Weights of a small contrastive audio-text model.
Model: 20.4M parameters, log mel input, encoder arch convnext, encoder norm layernorm, encoder activation swiglu, encoder moe top_k, encoder num experts 8, encoder layers 16, encoder width 256, text encoder width 128, text encoder layers 8, text encoder norm layernorm, text encoder activation silu.
Training: soap at rate 0.0019, 7600 steps, batches of 256.
Data: trained on drum patterns on synthesised drum kits, 26041 training examples.
Rows from block 5 of the audio encoder of a small contrastive audio-text model, named by matrix and row number. Rows with one number within an expert belong to one neuron, the router's apart. Each number is 500 + 40 x the weight over its row's rms, rounded and kept within 0 to 999. All counts start at 0. Numbers have three digits each.
After each expert's rows are labels from the 100 clips, of 14848, where the router gives the expert most weight on average: "top examples" is what is common among them. Only what is clearly more common there than usual is listed. The data: drum patterns on synthesised drum kits. In brackets: how many of the 100.
# router: router (encoder.blocks.5.mlp.router.weight, 8x256, trained with AdamW), inputs 128-191
# gate: expert gate (encoder.blocks.5.mlp.gate, 8x256x256), inputs 128-191
# up: expert up (encoder.blocks.5.mlp.up, 8x256x256), inputs 128-191
# down: expert down (encoder.blocks.5.mlp.down, 8x256x256, transposed), outputs 128-191

# expert 1
router.1:495496453459559399494550499429454505528465519505502488538496447443499581511448466487564473462509466502442518460528469489501505503473554482477561514575414486579458525593503520543501494418478474
gate.0:550503557507501482468471504535496514439572582515513449549484497502511461516576585489570552546491556497555517441514515452507550546568545440529488497481544479513532443501526488455506516531511491
up.0:597449512555493512472481497456503532531514516485475466470487517484552512577549532559490519531449514576509533480535580478537527473555475513450492551442549503494474428503594549548431526498505492
down.0:531482528514455498450465490496484538522500432505528438489540436540526563513400465514559478484434496492530539418516475510544480510465473455506522462516476490539490533535480487448510620497542507
gate.1:432528519531510497463520514464424555502451538466587480523446525459500473545573537527490509577524497488581467475497479512479526562415545557512523546506438533484441549505521493510490460542516460
up.1:471512504505502479415433499521474535472457588469498452517525497391500544487469485456569495579505513507535429537575514467461577482449527514464490529502423527520532536477452455513451444493485474
down.1:498474516530463476586504491506504473503555562482449508464444544539516483434560500502461513512576388566494576541533532490493509496489410546462420470411518473496513571501472478530532513503454570
gate.2:477402524503536425537513470499526519453515533464503510518504509486577505488459470483563471521502507457464459448523478494515442561498473516535462435448503497458426513545428496485533524537480493
up.2:516557496527495484414509527493463501548514490541550498470513503550456499490588567560457489534440469437485534585539516523437528449493502508461562456450434459510457529468531507457478515416483568
down.2:466459575474498488503499568498457516524529471546462573422512479531522493524435569466452447478495450476510445470446468537557464537551504530509473496466513573537560555432453570532539487444501430
gate.3:473463471504484597498583558476542468522490489464477522555539513518531514538539427544459531431472449548528473568498495485566486500515444512545539534448449534486494525542454467490505462447610512
up.3:514521516515500479474399471543451552482515476550550474462468490471515507450411585459567447571559558472505466473504510483466488498443527526506467480547533494516500450513554500507524494543419486
down.3:525559537468474494512530512476485476496505486576478514521563542453491443499557528464526501534511468449520456494537444553549469427502491499464531472504497428476535489477468526501495495483501455
gate.4:459566520556483511520476458578457471526445422512452530595449497466488521507562550516480505569482495495516462522487546569512512549550539574489533519586457505487524468522533533547549530538505452
up.4:517501474413590548478440560529490513454521522474527532543520462447560597460449496485491502502568529509523540524547471558505509452531519499520504482500509554474464518551508558455485523430442485
down.4:492472457487583462508443561470549473483413489500451473460465442485526491495515498516491481499443497489458494428526486531476440556488506500537459509440551483529455513429490504565571493461464426
gate.5:511535519475574561548495494452476598495582492546524520524557485506555519520477539504473553517565531418497464374506455463532501588534432482471511520497513543455457486511533518524400523485492473
up.5:476450456492499466381501545558519443517455505444537485508480517515437486509584483470527454513428465567497519614476567535471513422493499507471469501537485469535554547508449538453550462489465516
down.5:443445535513482473545632533427531484537512414504462508465498448499495453410492496541533481560443443496546502466449461484613522457562559531453468512506515493480544511530540588489489551545544472
gate.6:523529509520551498494491481496390525479348514507469503548494486540413590466506485548539513493468484530448501496529543516490503514525515497499420476505469529516444471605439533509498430453565430
up.6:520553520529528564479483503473412531509390505467491482529503566550453531430417501499583540501500485494424510518560515468523486560511470467495406465543465495527482452551509530557548533435547447
down.6:513469563502496455533512535566508425445521524389590533484500551496520429455429526452565578479501567465486522546512435538551517571454512506488447435512499437550507471517461485507539481445445452
gate.7:502552416472441455504459540511514536452484440534556488582558544546502547484502533583464504544498507459484553451539563457538529438510502505469429512504492522551438500516461541532500552434538452
up.7:502568484474440410522505573438503494468480486503509518562491503503484600536528551495525498557477513504533509473570550489549544537510554526509522539479557505514437519463451503476539538475509463
down.7:497540478563522478477489526574517415395515524461511507507474522461501506476460536385538459473469489442479492469558520497542506506475409522428479490489502514505523541482477480492479493533515492
top examples: reverberation (79); text has "reverberant" (79); bossa nova (42)

# expert 7
router.7:530524556490517505460525586518594484520565475541467512442460450489472447444512539512441471543549547471456568487521405539554474455449542480487433438490513508530489523464517433508555500515541525
gate.0:383460399499498387471459562523530512396562520476447478513561505537481428432570485485403535531460498499489501558527537471538484511485490503528498561425447470503515517435541473493505467503554419
up.0:537501595503431590497522444482486461530472520484526528506448440427458522552477499506589489462497507503528509527409511486461504489518456528454537424601538483589450467470486478507504526472453535
down.0:490516435558486523487526528468519464503526536511543489523527421581486526556599519483541426444524566504484466480447490509495480444466446601430566504509459451524539515534538544553481452509526456
gate.1:530522501469523490486503501504452538499542532455537509595531453499465468528468541468476485539453549458509475501520476515551560558471494479492445526509417496457542539561501513461471541513547514
up.1:529477495509517528515444495525522510495523522442560486592478477482467498577492511439481522595466525431478471465525506506557609506521481515489419564464453468403537526524463505500506519522516509
down.1:535514509521524482563449455504527493544528549539493528518554523480450511500509533526476546548488504547535497499547498501486484490541499488536435530507453550537594425560513534518538562458600502
gate.2:520536500542486481527497418462470518505506443536549510470469583474521514533512539536531436471505447528540564506442447515514480494502535462523444475496487457556450541548543502525440469489523499
up.2:370444481535539532505418565521450528472593485494439491464529426439537563501548500565459456499486500500504448493485510493460481479501495576465607518563430553511551468512476490424582484542521518
down.2:521555515500549454459471499540470492475495456536535486504461462478474517513554474454501489472516538529497535479486491521477577537591515481490500570445493524460546458428469470511551443443461479
gate.3:447527524529482456481564564457444510469465552471572582460545442500499513492474486529482555525426414554541559508482470414453470562503478438491500510512473529523461461487518541457490493482479494
up.3:535529462452494526556476552532533516555494463549463503463555587421536500527535535508474455421494566470491579518478491531511529510525503467547470513524485547482494567500516473577507515533474458
down.3:572552497505489440473474555487453497467501488462541430378466536487513473445524460416504600456513490479447519571502509503490576528492533502529509505522487472509539543513444491527482508538454456
gate.4:461533513525496464539420477499525446464472514493564469501560509512488509516515519535456541525505478564601476521488554492505475422473534500510497520502463560511536494459514554530516518505564556
up.4:486481464508522584484602490515493559526511502491436557551485514496474519544505524470555471420473495418447465525468446473434515562495447505503506538489522413525428519506482535567550462473453485
down.4:466360486454509529500501530509577483492505505499484522541465491532516494523532538410523486453564441499508479498453558487539531459497516558487583485476530479523532536503435492563477531461528573
gate.5:482476491514508491494557514510443410473534464555475541487531409421473514479519537529545451462536506480549507583576429466478502481426517546459477489377505518521534477474519481498499542560473505
up.5:495546479430540501435558565499453469473534498547490463496495482512463480513535506526516483467447531492476528489476429530512519486494500494502499573424560461531515533569469495500433519489520549
down.5:518470470505499542443450546530537449563489583542540486520516423569455477498452463478489467515512494549469485470452456499522467488502462508528472465459526499442528557476468530504494561503448459
gate.6:459480504492477528509469521547479487517484431510474508481525564515471517450503440574507523478509486466465460557572508533583462537492526499500478513543498440488514518525503439482515500475491434
up.6:471500600562460523481534444530441500536538552445464549494542531606515474573581515527488506466529549538498499582471453482483514457479471556439532501550522547524485486501477466500494479463415468
down.6:505518487543524464519484496590479462543536520512461578516482508557486502534543471540560490592509506539516530565529433466554434495524544428489501480483490513558510494517522541499554504526445453
gate.7:468493552513521534525488535554483477458510531502509502460473437481544563511479555457502531495552564543423438535482538516561504501469474489588520521458531447560461475496542522490511493529473540
up.7:466501584525484478533549523557490456483604450542509450511520471482519587502527516523460452523508504564540497463528490502472469496473510421504521481533516487542494526458460499483568544511457495
down.7:481469510542568550501542499492424514559497461542521526508456540395510510437439478438508483526523471484513521567458566381521512515531491470511391547421572500484452497481497508509477495464516476
top examples: one drop (72); half-time (28)

# expert 4
router.4:435574497473460525484518453543468479487488465506494453520531438513475520494438601517493475426444505480550462525473533449497475520512481468508462492575520457491432462456495513543512512528482522
gate.7:534450497423433485501461434510451480434479420485417518453553540512561485434361486496464524533506456546489496538536468418598463464471526524519429514505492520502515484424475494495485503477515510
up.7:519504489518450529452455509474481508447472509481460484512523512519555533550461461490445441555495494527465450538558538467565497569530553506487454480505558506513553512488475528532549541488523426
down.7:491553490489525472446501454511524526500467568487548486490537488529572448429549547492543482471505519464457510520571491479549529459517499503446535503411484507555526434589530525509506484503504439
gate.8:494540478465507545478553496470518537538514443494574487501489484487492436481470461466558433468443489526540431520452492464525486500502512482481492562593425518552472447506472563456578567470489519
up.8:463504398456496541487485514457538503534560486481476517600515520470485472507581515503519502515490479432508454515428520446468500488532464497470570492435540512529526479548554472446537470538461500
down.8:535512508520559532511473510544503503514558565491455554451555521483518515446455487507507484518512475489458555494489465523528527516512456531524541470523493552569518420495488466557474469512489471
gate.9:506426469507482557533521514444498567518550444507503501509537495499562484506592480482471513535451501488536463432549431534470535523500451527499473510490517456502523426457467486465484492471509515
up.9:438550503477500502445490500536522548473490513518485439528529478519426523471564575491520426485511439444539502519497536486556482525492510440578549551456497515481467425535460539529597542472489495
down.9:558553501504520462538545494549545488529513495429526544528509528456516543531466424471497457438471498505445505536481455551512538526448472575540489542463432529501494465375534528578390484533498440
gate.10:511482501475470520516474536540603577538491589470430462467521545447544484501434457543488531501477543459521573557493547464525509511551449499567528505456570382469519539511494419498502515538501549
up.10:495469532505453539492531523526673475522489616503502512427532507522507540551453470500515500554490566483525499536466491404570454567551456497576499532561531441459519545517494485427474505585524516
down.10:467530420567536471537505488439513549504439518490522502448479561518520430509518475552497564473601481503513537458537524479492508543502517553500532520475499455539437516505538489554472468447532566
gate.11:481504566437485495524550498437417484448490459467525497530499447497594491478490517417561602499563566517511469557530588508462516475455457490497510567607460485490446471527504493478511546503433474
up.11:495467449561486474515455482566579520552469484539567456441515543540385501504503469561504418554460439504499585480460447477563525538570530564499544456438474522500569522470429494581491524485515510
down.11:464433524491532517513446527525521535433494503557493483565493490467551492534510492591497526507508472483521590512579449582538423489468492505493457491535533457482450499579578528461481493542476483
gate.12:517466565479488435467525463477388528520534466480518535498497527489554488441492541554491496555536472521439517470381520535490478474555482497443528498458469498499536416528450525518477552544439499
up.12:528442558457469425474571482520418540505510448466519495529540491504533485434409541555489493533499453539435513482388537506465501483555490513477514506460493536482528394485434559520493525547443506
down.12:462516491586505596499544518463592524472468515516518531489514532493434509480502515530568529550546507504512466476517509527505470513418463459489394523639487483467510425503564502542476513498536530
gate.13:464471522522459510485415514532546536515474528514527508474489541407564487550530443521453508495503532452441485560431490501525508512512417511515496510517531415544478553586542456468452488478506594
up.13:553491520505512513437625478483495461548442516386476541436551506520411488549518546433490513437486529457460503490569534450497565498466562495515503523538610530490546478497482413472534528452477538
down.13:389521461516589527424538550545551495476515544489488528494504505512474535507479479502487595485505499547505482479541426501566507605507579523488494490544513479509473463487463470500545570492478440
gate.14:522531426505520504544476466466480524485474472547463466542494504593464462454450513445516456438410469467469492502519491500569516516507560483513560519527480513458451456480508438551524497489458480
up.14:523580449493510550537512481478444474447515457530493453464486489609462521470422533434467480456456472468469497479494534491532491512472568506474569500551483517478449473473459469538519521459441537
down.14:555535468440477461454459524509536457489489501579423427498459501529543473461590507483511527502526525410552522497430485542512506510446480519476406536373474509527532496466506457473532493502498552
top examples: rimshot (80); bossa nova (63)

# expert 2
router.2:512487446539472469482534496491449536457497558523455451483492425545481497547457491500585593501468633487537497498500539545461425523497505495448492554451509521419496540455500481502518552422491516
gate.0:439484494571572477508581478516549510448556539511538464517484502519462513460567378540532509515554521557473454504433537448574533556545502573494487463523477430546476569524526476526454497483469463
up.0:566477522503503516478453509482466507561419523520517537521481457448512546470441584404466407465496504522533493523502477569509469449434540457499449513496494530468472505501509497463465498523468517
down.0:553496434564532403519513549487481453548477500527511507505532512472531505476492463451507570542474493516476492481518475514481530563490457470490564444484377466492528516454571459461584524576512532
gate.1:500490509477539470470419566541471495475509537460501456603512521432571582478510539441478491378474482529508484472491513552465483434502503464469445521480489563549477453531451445515493481541517517
up.1:542498450515472477480530509484559535478541500500492493558518437479495502436401534527502504480517508519478522457469516483473477463462490486457534549453542498552491443487443463468413480408480588
down.1:416535536506492515487488543511538506479466465499433565524507505580544516479505538496527531539504567502483489498503505455560439589417485526468469484537521499474514487479520444569559484466502483
gate.2:478501541495504458498397515511531543471496497540555489496492515524482565530472534437489573484491465511554506538549514443486511518555440521561596526566528470539505465497489532500476446449495491
up.2:546520529539521547576472525469526588451522437547506489502573517501485583550501523462538583480521454486528497490627504454500462485572488482523481489508557446461456496520485523492427465473510512
down.2:437504449495484455461483518417454439455497567540508476519400503474387451510511521493518533489494480513526517473512565458480473501419502463548523586567535554563471494447530578514455553554413470
gate.3:509552535573448500542464524518529482577547518492476470436509498501464531512510502472493522453452456479538546464502584511506473517466540500507408509492503515568504477518543458580495476433450480
up.3:412510543444494425510508432460494447552562505530457463429514495477504503432487515436503488467469513504527511488481476521466501552519565559524462504515433539557510449575556470543551468484452496
down.3:467461482620542461531556472508471568522490426498450545477493543482477537469445509497510487535502540495489492434444507533521481502541515564486484482463485504492464504491511513514436421554585513
gate.4:518519445419475481488503462521476430518535515500473510486522446523494488528524505519471507496467574518404487471450501475616489506504504557469486513504480515569473531534484532481442535515475493
up.4:485505592508567557519439508484586515441440536459493485526505528541494521450556538521537489515497453491565508497536454476422458522498547470505548430566487467512489515529499527576557503515477536
down.4:577510475506407514550464506466451554453486506520492559494453461511500542506559495477481502457544428483452549499537465511521463458529490480501510493565577518496523556464460480436464529573482576
gate.5:527492476487435615563540487514579471468478601533459421514534457515578510493514498493510557428463472480436490529549540534619448456542530475511497502452596468423488480487486495490539499527483568
up.5:516484579524611447454431582432440531551477471467539574516485499491448483514489464487520516560507572496561468460474480507398523526479428495483557454537426512546490511496473458571456507500492461
down.5:545558492470529452488462519474495463561521499539521505483523490496479509528440397433532520540492496498471511439378547519517486563526544466483471528444490480510399568529494504499554512506489516
gate.6:476454467533509503491489506517498518448522513569449514463537517533514497495406488543536555452505543523535500413480432526551488502513496480495543501503574568441502456539589605444561389533481469
up.6:477428455507494438538539489482447514503480512485489468486471593564528506541501437529563493494519487468559523488486482474519485537533483526497542486528558565562438483542581534458524455527473444
down.6:567504465495465492417552522526499448530457561548512515523478516506496494535473522530476523456518471542508556461391527499509508535557478490451435514523497442500477510468518420496503526450528463
gate.7:582518491509564520449524474477529523523480563520528516505467385470430463446479553474489543534527545495506490473570470480418574497516507538476514537461559549488447510524475574470451463540519587
up.7:544566515578559475461565463435481564484561467518521488440522409542522531454479543494489511493445526494494519465585449526480462509499536486484489532524550496493526488513515550486588528576542527
down.7:522497570529563588495500501495457405471463550531515574521509576534478615450465502434472452432468520501456483493575513493467493577603479527494539484559425463522518475525496480512501469534474469
top examples: march (91); tempo: 160 to 170 bpm (48); thin (high-pass) (36)

# expert 3
router.3:512522576488465492513469561558526459524515535499546551553519554495537548523544505475436518509477480552530540505486499565504566464525424544527483541494558536502501473468532479475435494539509557
gate.7:448465506474468476531471556474499472543525520522459502539533509502494421455487451533488530426503481533408456453474487480585527448467461535514534452491506483451491467447537489502564429539488510
up.7:497503469489462544448537528496479536502482551543512576460562499617499474471475542436545468538519510547486471508541483537509441479563439504516547478509545526491462455522475445499465520477492516
down.7:530471535489432509472470490575410489511505484494524472530504453410576453516499477499526501504502490485501556533528442493538516550531516506518533468469538507501482523609460471487514515523427451
gate.8:482525454412498590559390461505507528555497481419488492545545500481547503493480516496530515468466516512513467501477484483529495528453586494457530479536557467555477470531480599527509519476489530
up.8:546487461586458521488459548437502515473473486513494480519557512511488545468505528540478486500487517445487555508575449521455507449502418513498488452440493508502502468471543505554469490479516430
down.8:514402478501480432514449515555501495545459481531553496459445505516491591492575548494526459499425469533513474499495521505470578496484447483535489504470521457558550512519546483436432476454536497
gate.9:476517452510458491522517438482549512517449540502590437532448460499506490539589509527536482452449495474485509417409487543489503519496486443484603539540456490531505527502472487489532501583551522
up.9:487504451531409467546532445570552522541532479506584475492453485443525473547582517512543473480449488433454527385463501517459482467503495448470604516519485493513531506476496488521544499534544541
down.9:603530474483509518474495444452493460479520477448472465483489527397623456536491523446476453522565501474492395432482429552479440465438480429432475539465543459407486534466490515518521488521536539
gate.10:447518504463495511558581570546518532492490480529535557507486504395445508527561472483455477530501381516507519525538543482479537489506505559489479503535453480480514504533447528469440543484500548
up.10:477515485485475504530597564547501521505562489448538542623458553505475489520481481484553465516499404456495471503501499468458489479579469523457471429542465510541480468460478529529501557570544488
down.10:499411612523466445495468515550517611518514443556523481495513489431517535450517560493499516485498545528511506468516492551512467531508524538525510550515519470449515536557526512479541475546468538
gate.11:485466447426454468440527490528547486522543562540536511454488511488493495521498512501505502526545497465514579451579570580562486528450522523552573502482529484452436540514387494490520517535439535
up.11:438487486492519461452482539534531459458505546520504450431493498500522545565467503515465474539524455430533581455550599555549541520479532503489484471490508474484429522507385505491559493505462521
down.11:490511590570497460505540446476494467579454480524458487410480529496545515488494528626501485476411495538533463508435490532421430466461454523472470456490488460474479489487472520461496478539526466
gate.12:458415486560500455427550506495479526484593545528491472581516537547486480482507473516448512490502583490525470511432504487470532508485505578577540533556494524448440516447514551499467563481525472
up.12:554510571492440504565462483472606520514485547536505551490528448458542556568464501463575525507502446536483518467520536572539420529517490498418521505493436509477542498451549523504480478444448590
down.12:425458548527468557463451436531496463497480558540533522507479442546485520512519415498471474542507519493521498478451488500532489415499525477526442517508527505461580494420521558507543474493490531
gate.13:528491565495484595478441457433483536451433497509463422460579513490484548497534481464521498573460510456501496537492435504503506466554484483512503462525528488499551513503503535574521498459506443
up.13:548529414506504510573565456474442432528508458526552530546432447434518510527514612514441528453546389487503535461507528475491498542482473492512527540523505521508526496526508456479516501464490537
down.13:549554453541481487520494513537495428491506474506454504507482467481565424446436485481482516472510560492499471486447482500524556582471467416481563533531526529491508513473473526594477389412503420
gate.14:456514444506530485505480463422477496474506507506513519519495453552480549488493489549470456510518615468540454442566490463510481496489503459470488561528441560427436530432520464529563393482545535
up.14:525511451547551518469478552531466487500513487545485484520525521523413501558500543509429464547475482508435557425484527460531423427501516572506502497483505541486476536533505481520519520506537473
down.14:508491499477522513565535523457473564456475514572508491424433530497538517501536518562533545536498522480493438557466530458521480528432581453573487536486432553455512545490470479525537489505520476
top examples: muffled (low-pass) (60); tempo: 70 to 80 bpm (37); march (33); mains hum (30)

# expert 5
router.5:508511437498512535521480477527464495497482431545531531516439598547562448461508499532470510511521495530473475513445540491495506478516530426481573470544529498455492499456451546474523482551453513
gate.7:538509512520495462501489529536578482462469504515484478466531508450432492512467563480501492474545534477559415499475547460480520543496458484472394541529493515536458503479521553478605552513527529
up.7:461513549509525445468502453409492502480530455478486497467498521558499490479563420399560478453471476509495548394498439532495483483517511555465567455481532461435523499510551468541498523534472481
down.7:497511491486465541453513458550548463569460482511472501529500484486539543486530485468564559495545551494513523577478505491490524468490498502481494436378505504524446540440487475499507452474432480
gate.8:559520498503492439483431565450468528515520499490395521540491581474468549463426513528461507532548491486447466516574490485534536473458546439506505472466523534465548514417518485546465556504383593
up.8:438508476499516548448548489504476513549486530523634529482560428493513467529539497541432530475453548462550526537488457547511535452454519510481466470488458491588467528588462499473503527492469450
down.8:494474520439515512491462594555473468468547424497524521499529531487525464475445498539534494541475501526450545505474492457502495517513550489499425519530527557511560496484517462493506527444479469
gate.9:507428481541523466460475473516532425525522532452538496487479545464562594560514482513513451513507543481442515564524491540609502546509501493530587461535576481562460440484453523537479467474530469
up.9:461431537539524415511500477563395482513547477501488448478537569536546514600538529512498503511506493601532474516503523402535476481510558447526476455504525487516524523512450451512514430441580524
down.9:538573464509439470463471479547498511523456567492499428482622453533485475456550479477511500487414512492468526467517546534457443491475479481514471491482446559454471553506459476528556438461507523
gate.10:585521458548503506443530421497538527487486515480521492483378530542505468402540492576445503491509449463545511420472546527454523426453564477487422535435524489483454466571461473509549511538560534
up.10:510518538426526538496425563416495518531499506479476497488501442524593487545595492435511452464514530469480540532514546520503515518576494432492550483586473517406552490531584523512423511437513542
down.10:502530475537542510538550496499503467494520521483518568502497563537549524508536519507483469498463597513485499560496532567500498497479467536494520501416516514488501493515529472539532534458535518
gate.11:388436530469448506516574499506521486464499506561461467589548514536556474518523528519467489484548507488517514460485468510487485503522446505497480523535413497420498510536438539462511556473486504
up.11:573518510578554492505475504483475571473503448500393532460531475542546517461476575490530473489519441481518521539503551556511454525477567521507517487458560502480569501541496477469510489496490544
down.11:462518517489460484495524491507483508479493536552497411524503488465521475548544487524485437476513512497523583580447575463557543442546524490518535526517456509453517505460462478482454441456530492
gate.12:470520548562556472486516520463524473445562526516531546416545472491506525524526489519476423484530540481556492531507441520475576545504465512560537462558539547485490522459389505446557496538479562
up.12:468527568590546461509503521455492454444531511519568509398505471475525532503522513494480440514516525492547498531485442554544578516532444473578506479611505500472537520498419470454554501540437558
down.12:438455526455568509511488501476453386493472525524469452431521459496419504495514474457513512527546491515539434551521540517489491534495521507542440467510432538485540488507540496512440460497516513
gate.13:557582591539475561487471538479527503551538546432441475477470510524522479508463527474480426510552436451488469518508487466499533508565500564519479438492533448423493547540538483496626548563590479
up.13:545562559568480606506465513482492411509523503472495460482506532506505554507422479482486443477519471440536489502541496448505487499540496539496481451504550519444480517522587483531646534499561446
down.13:512498546516546444498515513545492482530554402484572489436467508475523576546467477509456582522550531574496521556458548492519442538480470466489479414455487468572500462540449426437472537476460557
gate.14:390538518454483495481516554475470523552475434477526496567486547453516406556510522439524479529518513543521463524460492503481524536486492494555482486532464481500431457536552532525467483464488507
up.14:594473505510483454496484518568587437475569537479493491464562474536485521519455494522542480463540507449452526514497494524507505502496462447425475472446481513481526521529497505488479463489510606
down.14:494533518475419457428501548458583532464446450491472485475493432512523492507532525449504471440528511482540426522583490445413490545560532482574519452592593438451529441549456451510516468551548468
top examples: march (100); snare (100)

# expert 0
router.0:436461498514490555461506584467519449472459515444519471511594510512564545444482523415441500464439470475497507520584503417461475522487498486583517504419532497518566520440468468485553513445569507
gate.0:471453478486450447500524528523505507424511491556453544539481510483474523489516456530458493470480402445464443507505537507494521475490466503517434513515477468545537543484552444459476470460494424
up.0:507474517526493446478556449513441489473483491550474472533495493497471485540406453480492509472512431499568466534547503519426529445550538509517414477499456485479481433458577499504504502458513481
down.0:512485442493494429493532544542486456486505496551481439458511474521517524528530530567510481495547465436518473535523454515403451435446558525468515487491491505521560528521480510539463535551501452
gate.1:525511515523492535471490504536462497456468526488506463571549506538484499469414433501530532640490456460541513460578481507437413541513447457442490448511447451504525468505504532456485583458542533
up.1:476517485485539521507497483483479496534422527517500496506598465486480520466380463534525548533529488464511478458466447488539391583476525514478547440492452503438515471505485499546460577510439473
down.1:510502544484576543465523499540544492559475530546560475501504516489479480511399511461575489542481418462527477462461548513452535491512477549527525495454457511551559518514519524548391476516447496
gate.2:514449478517490528506492445495519542461479560455420516502458416608559476480519489504498455523600398412464489557513481509454564461628506450481463504525562471549543461486517477541538494499495488
up.2:554456398479528565526532540508493517507519567493500511466529436527537522500458535572461535462552494519502543462510448591427509430604541514549536456460552488448539565458443492496570591483447488
down.2:515487470398454509562576484453477578552522475432582455491497579501507475501559437432527523553546437503436452534514563520442504513510484506478500483480532399525472559529541444458500547484445466
gate.3:524497594506476494522498431505446514450503530540493515527533530555514488529492532517557519480413477561473423487549423503531482507537480465536526519522467504451488464560494506515512528525534522
up.3:475550409482559535523477541480549461526477462448469546547417393495545494502487464468438470531507467457507495583545564540509518503451511518500515495474468530518524514498541539516461499457491444
down.3:533516495505533532509537516574562583522526568572464446549552477481542522537509502470532409519454479466456523569445510452508523535474474493518513551543477550543475503444586439474449513439455529
gate.4:466533509489623454565482466523536520491543447535513510531468509497482495567486575526523574509467522494558442493422485427484598528466491506450497512548490574537501562499402467510527477475513456
up.4:524493465452504527477554476502564562525556570477394550495493503427543520491503514499500471471489447494504501521509537489429519446496462517488525412450454511507505484470536460459433439515590533
down.4:531558566525455493530450449468460478559473483439499481501518488571469510462506479426492495446491550600520503513539417531458535555436515519465509437605508522507528518479471455507508494454507500
gate.5:513476522499473449508534468542515549527537519484433498531422549514436505545515546462497485493506423465539488465497501539611567531489480484518480533506460547566565472560554544567461488532457553
up.5:549500468504409485466540569544474465456473543510532514427484492605483540510517495513517497542524524456408520522481561486482495528523482519491488427520545431483533485523518539541528509575458538
down.5:559440559497525479488487483506516436445516491487549415562432487471462441521473509456529499493523501444522444454525525437474459545450494433443516530483525493522581413486444462580448472513480530
gate.6:486511469509448529492502504525432427468470545507550521442448523484525390461456518470506523460474456431481466412525559480471449520542583512505519510518440516473433524407456560560504429415482467
up.6:538534473523489506547496516480479478471510473519559510447501502531503462483491521469501550475469527549412432475502523532452526458510513557455533490471558545510541534497474551499505494460519472
down.6:547602489548482492524523486518551486535506463538505508501498492510500502494518513534534463464421553588517534401501445520503496530461540546451524530520533397513475562537482428489528525549491473
gate.7:602488492523450495488539517554489459485486459538544477515484487468573574475477535570485519499534538548555489481539488454481532518488462469480566469513507439544475448539514464458489517428516496
up.7:442512538463531491492488436504477565491497510499516556574498477524474450517467518497517500503501466479452505562477528490503519449503527516505418489516509552424485568468440521508443538554513488
down.7:531470536471575498469497491564473458485509516474522461532475462543573486465533488482501475539495475503438465579505491559573508517521466511451542457466566474528444482561491460471483490521461471
top examples: clap (72); march (38); pink noise (36)